python train.py --model="autoregressive pixel model" --dataset="analogue clock faces" --train_examples=97500 --image_size=16 --horizontal_flip=false --levels_per_channel=8 --vocab_size=513 --arch="transformer_decoder" --width=256 --layers=8 --norm="layernorm" --norm_position="pre" --hidden_act="gelu" --mlp_ratio=3 --head_dim=64 --fused_qkv=true --bias="none" --qk_norm=false --parallel_block=false --inner_norm=false --drop_path=0.1 --positions="learned" --tie_word_embeddings=true --init="trunc_normal_002" --residual_init="scaled_by_depth" --optimizer="soap" --beta2=0.95 --learning_rate=0.0016 --beta1=0.9 --shampoo_beta=0.95 --eps=1e-08 --precondition_frequency=16 --max_precond_dim=1024 --one_sided=true --adamw_lr_other_params=0.0021 --max_grad_norm=1.0 --max_steps=26800 --batch_size=128 --epochs=35.2 --lr_schedule="cosine" --final_lr_fraction=0.05 --warmup_steps=1340 --weight_decay=0.1 --adamw_weight_decay_other_params=0
Rows from block 3 of a small autoregressive pixel model, named by matrix and row number. Rows with one number belong to one neuron. Each number is 500 + 25 x the weight over its row's rms, rounded and kept within 0 to 999. All counts start at 0. Numbers have three digits each.
After each neuron's rows are labels from the 100 images, of 14976, where the neuron reaches its highest value: "top examples" is what is common among them. Only what is clearly more common there than usual is listed. The data: analogue clock faces. In brackets: how many of the 100, against the usual share in percent.
# fc1: MLP up (model.blocks.3.mlp.fc1.weight, 768x256), inputs 86-171
# fc2: MLP down (model.blocks.3.mlp.fc2.weight, 256x768, transposed), outputs 86-171

fc1.667:517496542455477499511503526508472467497493514480490524496527532463482524487497530495506489519520483493533487453499504528533466487518497486487544468510446460487530542485521537549467508474477510481520443524513519514508515495538534489504499491543513470503482512
fc2.667:506472486506503522498503510478469505495499497540459539520517460537475508533471479509517485436518492509502528497510499562513498517461479504506469530477503510507500491519485501486512487476481524460481547507521470511560511502479520470514500510483491504510523447
top examples: dark face (68 vs 34.9); hour 9 (43 vs 8.3)

fc1.510:513525495532502541552485500487495492523525493486505475496502471533489502499508505483480518499532470464486513545474485469508505483493462479476517528522489502508514469475483493502543475500484527502472494496525519493522468477477457485533499528457470448463489499
fc2.510:472490500511526468465484541484505538533499530572488509496473514514497543498504471482520490491452553554534495475527484516529486515480521448521486514449520490515498526447482539476473514495515467500479486503509461521501504506526535477504475527486512491515466452
top examples: hour 9 (42 vs 8.3); minute hand past 6 (26 vs 8.4); minutes: 30 to 34 (26 vs 8.4); minute hand past 7 (25 vs 8.1)

fc1.668:492473498514519483512539525485497498507525508434485475490497509502505478519525497485524485487556501506497574486496521509471490513509476460503519478509518441534507535495522507524470500500495512485427506565471476523515524495480511493468492502461509498498541527
fc2.668:509502483492477532496483525489467480471482478530476501506472548486495462520461511523453511511477506484501461503485504481485532488482521478503499506484499523474505511481514540510520557492511485498535507473512505476493508470498501499545498484506474501478453472
top examples: four ticks (50 vs 24.7)

fc1.753:474473500486497512476545505526523471479482491538510499469484549500514519490506525539517502518512498526451507504511495466490483495492485494500498507523508474478525525526479487493502456459503508463522481492528539509470480516470503480499442512461469487469510513
fc2.753:484540499537492465490502515482533484503475503475548479512491482492484537534495489482506525458446469500522530524505497503519468489505554485486484485486480485501507506496543502494504485496510477474440542487475521497507524557496503555540495495509553472515523419
top examples: four ticks (50 vs 24.7)

fc1.279:497494495526500473492538494472457506559552465502539494483523510481513464483488545512513467535492496479488516529472533477480486507509483480522483506467514516527477520538480521500503479539478462503516485488494518460496528510492520536512488528493455544514500467
fc2.279:521546475468530492530499504501504478489485492501541528457491497485476550517513512504445499502517504501491510460476472475496523474487455507514529513524515483546535548453497478484481466463483495490475524493480501517482509488534469557483480491489498500479499497
top examples: dark face (86 vs 34.9)

fc1.141:472521509498466501459487512514463514529511474491465506480529548435528545458508494526478504506474541491489484524497508431488495514472499534499490510541472495520511510516490524514508469512508427520500480480522464496473475483493473505520504480525475472528489489
fc2.141:500489540522533505471496519480506493520516510503489535468529462540487493524517538499543528548488474525448509509536466484588478466535491470451522529487512500539494488485447498509485495521474557503514532516512489503459483451498507544485451499502540525507498504
top examples: numerals (55 vs 25.2)

fc1.446:480508502531491453460533523499517469520487432492526475482499522464486474495495516513500457499531486502470535502469521470508472511489462503533509475517532461523474496508546511459482500495499481532521493487479518468478562486473484518492501512525532516448456485
fc2.446:493493511490537530544487549487500486483546483511507505515476501528471514524469526463479499513489533526487498485502539453494513519494500495479474539464470523477462533519492517485549472570505499503534462498535487474509481495467527520518510479507473510552558522
top examples: dark face (96 vs 34.9)

fc1.123:508527508511530479532502509490515512495537502493454484517522513545500479483493468459484459561487507514526497502451483490516502473507508529519550500514502468468488478501483492499492532428517572484520533537467460471544504487487469506451474481489488576508487502
fc2.123:499469507529471483492503511510482455450470489491475529520440500477504507511503508523533566482507479506508512519521521495460514494464527483482487493503491519530484504474538491504501469525498519496459449486512482486514488512491517509555549508469502481435483508
top examples: numerals (80 vs 25.2)

fc1.684:547489512550513523533504535486577477498484523526529487478508508485501486448478561520475494490520529542509501501497514492518496524451513463501553577531531523474535535469489525538482543489495547528492527526525515514520530534510503523561470519502466498483521509
fc2.684:471492493526477513519498496524470502529491481538497518503505493473529513499499478495490503535493468494467527478514523484527440514506539523507486456485465511520502454526500482490543499507449471525472475451511507480473472454508534525491553504485535520499501485
top examples: dark face (62 vs 34.9)

fc1.354:504493483529567486494500504473532479471486504471509493494527511521493540520547473485509520511506525468493513476515521552487548470477475514538493471504483495471474450497456496540512480498531514508484487493476511535518464560456475502476512513480514506493469514
fc2.354:488450461524451498467481495554473492490533471516475548488458500510493517468494517480499502522489499484496516511539478519472444482506556467476493485523548475477479478492487533494482517498519535519531449515499521489467512495489450505528512459496481483479499496
top examples: numerals (97 vs 25.2)

fc1.708:559479529503500512495486512506494495497499484530477503480503508470504504461505487454485508515537552504473497511491488517501499451511486485529474481495487485532530524511474516480537486477478478468512478521470499482504505502497503471483508549497467503474525509
fc2.708:498509489509490508498502541520485479494535535461457498503536487520525472493532526496483533505507541488467486461497495465503524503471525523510485531523519525499488492464507484475500499496513463485503532508507545495488504496530482528521479478520537531430444492
top examples: numerals (63 vs 25.2)

fc1.548:454437486499530532491498462521528495501511465494485517519494516514529552508540537478506499467507497498477490507464531508429537487525486483548517504468501446538549525465491506462539471495490512500542502504469521525458540503510468531506480510515480524494503520
fc2.548:536557520495428495501548525505475519495451525518497477474491504486506448485472469541485491503497513478534546475544502539530476532473480526498523451487496520472497490510479546534476499478499519512473505502528473522516471540478501471493523512494533460531503479
top examples: numerals (57 vs 25.2)

fc1.427:519483463519495489504508472535492506512484481514470513514504521491523525430487455533515522490491482536560495488473531493497491488505502452518513488494516471501502443463448462559470540540470504494523536517515488544533478518525529511494505496476477510502504436
fc2.427:517515478462493519486445556425473485522526519452493513528542491489483525510526513509510509510466535443493515509482499495514551493503505483468515466507507495535510509524543495467508481517491536485509490459524523506445500521500503492491458480430516485482550525
top examples: four ticks (100 vs 24.7)

fc1.78:481479485505478485460482507517488477497482513534521477518498503499488505542515496518479483483487488464450500477486505507503457505466473495489490496531481515494508465443456539480509477496536498483516475488445502461472514491521494500433501490509484485488483543
fc2.78:510493511546506516504503493530538534511512484540487543486533462462495493479483465487504517514491472516508518477526469491488557521554521488479489488494478457528513454495544491519482530502487506498480532526512496476521534534490471454522449483477485491547449514
top examples: numerals (100 vs 25.2)

fc1.501:507466475490489558476503507495511501495484538494514531531511534457505542477538485482483461559466513482532483553516569528467465501488505518519534494521509453528506474475471485499481505457519485486505496509477510514534486485445509526510485524499472481443515470
fc2.501:512503548535506500467491527503513515489496428532507522483463499527517507521501502524518552528472494479492457494467469467501491459506489499495473499507512513494524488495518522465475485545483490465526502497499475505492490506515505486472467499509535477518549497
top examples: four ticks (67 vs 24.7)

fc1.108:458490504502527515484522534525542446531505455506502443502481474481545496507489485490465491503519483487504515524510514528513513500490490523520494517494500477503503508489517483514518482515518525515490490505525485512502456481514482421510515525474537517506503477
fc2.108:510495503511462507472459529521486531457485522500474496494478479479443480508523499517490520483508485506505471522507475503523491452478459472497526455507455500522495502511520495499487474501479495517537501504538506498487510519531533505496490510456499516541464555
top examples: square case (90 vs 29.7); numerals (64 vs 25.2)

fc1.261:517517497536498470504510520519520500502519494458499523521518495492482488501460509476509525508500510499497494512515496494502488470521485521468521509516477510446514470495498449506508499519471514517514491475517462475504509496490479520496489484495475472522492472
fc2.261:462495464497513478481458511468482498510501504526509502486528521495498494482510482505494492525563495515432507514511521536453493501530512503515488507494554493488509568505525488500478515468464510531508465467542465476513517489487467501516456493508535469514506536
top examples: square case (75 vs 29.7)

fc1.95:517496473574478517518484504448484504478511544507477474503504478501492526498492458467492511493533509486498513496497470472546509499490510494477529486493464506500520507483477513538466533500504522484465473508493485498491436516469481515531472498491539519479491520
fc2.95:518468500513571495467481549514520463509485519433486471485516549514505481483477484517533524460495492525488491506500507526441509477486548503510463481488503496532506540503495500441514469480513536505527488499514492550480537522488485482528452473537439509505491504
top examples: dark face (65 vs 34.9)

fc1.19:503516489454454469476487532480505505445469519513481512506487454477472486455437469497467516486524515527483519485487483493522451521498472491494449522538495484509504512479459471518523500515486479516479480543523507498460472545532511521497482457526467535456452487
fc2.19:483466491525512506500519543496467475534485518493510511487516538489471471493495498533534483469492526488522491498528506505485491457502498486508513463417500551486459533500507539486522486504521492488526542502473474510545494502505502432584493563492524548524480456
top examples: hour 9 (27 vs 8.3)

fc1.200:500505549518507501510510495488553526491482498472544442491558459553485505525475492460495474469515537466524533520490534475493508470515463451549492502478503514493526496506477542477494489519526543492507500499486500525471518538511515530476528515504523510513456474
fc2.200:522486498531545496511490495466492495491537547520466509529499530488510479506552490541527490535479493527480465519528488532530445514514561507474490489526486502513486561543512505497510476515496465493497506502488495492519509488491467495502505521471482509497526505
top examples: numerals (100 vs 25.2)

fc1.642:422517509470475485570495492469514465482494496443508516497516497491507465493521508453500507485580514550474515500509555486538482523546477496447494545515483483509495505491482478511509467492469471526510461503455523511504527535524538483503474516513481516506480512
fc2.642:518504459526535499483488489523515491521560493510484457460519522527513514537523474543512455495466496481521510478520469540513477530469553449498502536509476497498519506528517485524481503487507522492494513480507514504512488538522478494480496478524469481523511540
top examples: minute hand past 8 (42 vs 8.4); minutes: 40 to 44 (42 vs 8.4)

fc1.703:531491475466520492498478452490489535504506504513496525481484532481464449468472468538500513448486500440473484506523541495502498478512485505513516494496526512459451474503488478462506537458549482473492497479483494503480512492494430510529530491497519473498535497
fc2.703:508500508528451504527545533464494508467480498513528451528509539536492507485499562511472493448476468505522541530492492460490476508460533557503515510514474470511549512516521461497485482510502510507530486464475493488506452515522536503459482532505474497504451492
top examples: hour 9 (28 vs 8.3)

fc1.119:476500507493486463508501479431503524471465458525515516516457471533498509545525461447498477531472493536511519514474504484514492455522501509506504473509444516512500501533496518514487487443463466520562504501443486450503526539488533493521503489489469531467459466
fc2.119:513535477480505531459504461504521505540525494467492464509531518521486463492456515492522510506498517502529510449467482509497500537497515509497471554487512516466531454506509485531479469506509498467446529537528529530483459481486496466495464525522520496543509463
top examples: four ticks (57 vs 24.7)

fc1.729:496477450458542501492514510476501538493505457494458476487500508495529473509434497530492517542567478472481518514485525458503529520498527535464490529470475468487520466513512514492457522512540563486526517478550511531465476513472465479512498546482486493469554515
fc2.729:490497509494486528465508514522479471515500543525490510522494465522489504505518470505487494443446525517517482469516508505490494482526505465502453519470517492515489507538503506494515496461479487498485472522515495490532499464486515507535525483502469436471486491
top examples: dark face (67 vs 34.9); square case (60 vs 29.7)

fc1.713:526517530458524510523539460492508491463486480515538503496501528505489505508505507500484523489520502492517460526486507501517501506499507511492494514485535479518503522493499522509527469501506496499536436478489525527536484481501515536500481474482512470542514477
fc2.713:475525465528503455532494545542489480476512505501465521497484533511522502530556481522508498504497516542483504517519476561504509499452482492472472530499522498492477489511522512488476488511498503492465536450525533493490503472475473532474491523493429474501480504
top examples: dark face (79 vs 34.9)

fc1.91:478506501481450475494529473505488501513535484507488542529540469465508475502483540514491481462474508503535491524486497490489514515476483537513524502455506512529483531523505483495476521535495518466521499490483486475458470493499489509446492508426532538532504511
fc2.91:482523496459496527477489511501494483486461505520510504506420543493496514489481472517456512529495468509472514496497466513477493488537485519510482511470473472492506511514506496463494477455455505523508545505485500467503542523462487430527465495494487491484499512
top examples: hour 9 (40 vs 8.3)

fc1.69:472483490509529498488529462484467486539465470457488490535485517521526497490463510513516527518451529450477471439484468489487512511504461489453490494459519490510499484474498456485425560507476494526461492480471499470459454471508503495503460501500518501471493466
fc2.69:502490525489519511482484502491522526469494530507478478506472488489511471505515482461529518475526475493523537507512482516541501490505541526465508511480519470497486510509479516466529523493560520467513498539545533491506489487516439479535474461512510480511461505
top examples: square case (99 vs 29.7)

fc1.382:489479511491507471519494520494490518499475474547506505525484493497523469482450529499484461479457496501522521470531543479541524514463487471513496496486497501545503570528525470469512496464508481512468476548530485425523516463516494494476500499490507513438467503
fc2.382:484492483505512517506475466477457507527504561469493480492505544482457494500514469483461502525487491491468500492493505483461510488488552480524507526499485509487521482538480514561461523508481554479531494475494529538495489473472500466479531477487447474539509458
top examples: four ticks (58 vs 24.7); minute hand past 4 (48 vs 8.3); minutes: 20 to 24 (48 vs 8.3)